config.yaml
dataset: "procedural textures in two colours, tilted and lit"
train_examples: 195000
crop_scale_min: 1
isotropic: true
norm: "layernorm"
inner_norm: false
drop_path: 0.15
width: 384
loss: "binary_cross_entropy"
init: "kaiming_normal"
residual_init: "none"
beta2: 0.999
batch_size: 256
epochs: 52.5
warmup_steps: 1200
Rows from block 6 of a small image classifier, named by matrix and row number. Rows with one number belong to one neuron. Each number is 50 + 15 x the weight over its row's rms, rounded and kept within 0 to 99. All counts start at 0.
After each neuron's rows are labels from the 100 images, of 14848, where the neuron reaches its highest value: "peak at" is the part of the image that holds the peak. Only what is clearly more common there than usual is listed. The data: procedural textures in two colours, tilted and lit.
# fc1: MLP up (model.blocks.6.mlp.fc1.weight, 768x384), inputs 0-63
# fc2: MLP down (model.blocks.6.mlp.fc2.weight, 384x768, transposed), outputs 0-63

fc1.119:71 32 67 74 62 78 43 39 27 50 62 44 45 28 39 59 31 64 12 61 32 33 43 58 62 47 84 68 35 40 47 60 67 74 61 76 41 56 70 42 53 71 52 49 70 34 85 66 43 30 74 33 37 46 46 41 66 42 65 50 71 63 67 31
fc2.119:25 51 62 45 63 46 24 58 58 49 70 41 61 43 44 67 70 50 70 65 38 04 61 33 45 77 61 75 55 45 39 45 57 43 50 57 53 76 36 28 70 56 33 57 52 38 96 55 56 35 45 36 43 52 58 48 57 55 49 60 72 58 35 68
peak at: top left

fc1.326:50 70 74 69 94 66 49 67 54 64 52 50 55 60 63 78 58 48 72 67 43 27 59 51 47 58 64 55 34 46 43 51 45 37 39 49 50 30 56 44 36 54 64 62 31 27 80 72 34 62 64 38 44 44 45 58 61 49 66 50 69 45 59 27
fc2.326:59 44 57 75 31 42 51 52 69 90 40 27 55 09 62 53 40 61 24 56 37 52 62 37 45 44 70 31 45 62 48 52 45 53 37 29 59 44 54 49 54 56 48 64 44 41 39 44 53 43 16 67 68 52 54 54 71 42 41 95 60 59 45 69
peak at: bottom right; bottom left

fc1.584:35 46 47 44 70 64 09 48 56 49 25 51 76 41 43 49 42 43 59 36 80 28 56 53 46 69 55 58 36 38 67 51 59 32 55 30 58 28 46 35 52 73 48 28 51 36 57 66 51 62 51 64 42 38 57 52 68 41 51 74 89 38 49 27
fc2.584:83 71 55 55 41 16 43 70 53 67 65 17 70 48 48 67 68 47 56 36 54 36 51 23 47 65 46 69 47 43 44 42 54 53 38 32 46 62 40 45 71 72 36 56 09 55 71 47 30 63 60 45 55 45 57 73 60 45 33 78 43 44 38 21
peak at: bottom right

fc1.88:33 38 86 60 83 72 37 51 76 25 55 79 68 65 73 57 57 56 33 60 53 45 53 52 40 56 67 28 51 61 43 55 60 53 34 46 53 58 50 36 36 89 73 65 69 53 64 56 43 48 40 87 51 57 54 29 30 52 59 68 49 40 48 32
fc2.88:61 68 27 41 65 44 76 68 55 47 65 46 52 45 94 52 40 55 80 62 44 51 53 56 68 49 47 51 37 48 37 78 69 39 61 55 55 67 51 63 66 55 66 54 63 80 51 46 37 42 47 46 41 47 53 51 57 23 41 78 44 51 58 46
peak at: top centre

fc1.26:49 57 35 67 68 61 29 45 58 46 46 57 61 39 51 49 63 70 33 27 92 22 44 41 39 61 45 28 42 57 23 66 41 41 64 63 36 85 23 57 36 58 43 57 54 52 52 50 53 42 57 45 38 53 33 54 67 48 59 64 46 46 70 42
fc2.26:50 33 12 60 24 54 68 39 56 87 28 17 68 55 75 42 41 68 09 73 24 53 34 57 73 52 51 39 55 38 41 72 50 75 65 54 42 46 38 41 50 51 59 24 36 66 60 53 22 34 22 59 56 28 69 59 39 52 43 22 85 44 55 38
peak at: top centre; bottom right

fc1.168:35 68 70 67 79 65 73 47 39 55 36 56 51 52 31 50 41 45 41 58 57 53 65 65 52 53 74 47 87 39 34 52 33 71 29 99 63 66 40 65 54 59 79 29 39 37 55 64 62 45 43 70 46 29 35 55 36 68 46 22 52 31 44 11
fc2.168:69 42 46 59 53 38 36 43 48 47 68 61 29 51 63 25 46 67 49 51 59 31 60 84 40 74 45 39 76 60 15 35 30 69 43 58 42 69 61 38 66 33 33 19 56 63 69 84 30 18 57 56 46 49 46 54 57 58 65 56 54 47 69 55
peak at: top centre; top left

fc1.711:33 68 51 74 63 83 45 51 50 51 28 90 50 76 70 44 60 61 61 52 68 16 50 42 67 42 63 52 54 41 54 40 49 52 32 64 63 58 51 89 14 65 72 49 47 56 23 42 46 46 61 60 31 55 51 42 61 50 53 48 42 35 28 09
fc2.711:31 46 47 35 52 60 71 61 38 49 65 60 53 17 51 37 72 47 59 71 44 42 39 79 70 48 25 57 64 65 48 50 58 54 57 40 42 59 55 86 30 63 39 64 63 47 17 53 52 45 32 40 82 42 55 48 39 54 58 53 68 59 50 67
peak at: top centre; top right

fc1.210:55 55 65 59 78 39 54 64 45 37 44 56 68 67 59 74 94 75 38 54 62 47 51 58 60 44 39 54 44 66 49 32 09 81 37 49 47 46 66 69 46 52 56 30 49 20 77 68 65 37 34 36 78 34 49 60 38 36 46 52 72 26 52 45
fc2.210:53 46 41 44 65 33 36 55 50 47 71 28 45 59 64 30 53 39 65 37 46 15 66 57 50 92 50 43 76 53 54 62 43 66 24 68 49 66 58 58 55 45 57 49 49 39 66 58 39 41 66 58 35 47 43 81 48 61 43 63 71 77 47 36
peak at: top centre; bottom right

fc1.143:24 56 53 56 48 49 48 70 53 57 37 81 36 68 70 80 38 52 21 54 60 38 54 55 67 38 43 49 16 62 42 30 65 41 19 63 59 61 52 72 41 47 62 56 45 53 45 47 52 31 53 59 45 47 57 35 42 57 59 30 62 45 47 41
fc2.143:19 63 50 47 29 65 34 57 52 69 39 77 62 33 68 45 57 58 44 64 40 34 62 42 44 65 40 79 48 44 46 27 65 47 40 53 55 56 34 42 63 46 41 60 50 54 46 87 47 48 64 40 87 50 53 62 16 67 61 15 44 47 40 47
peak at: top centre; top right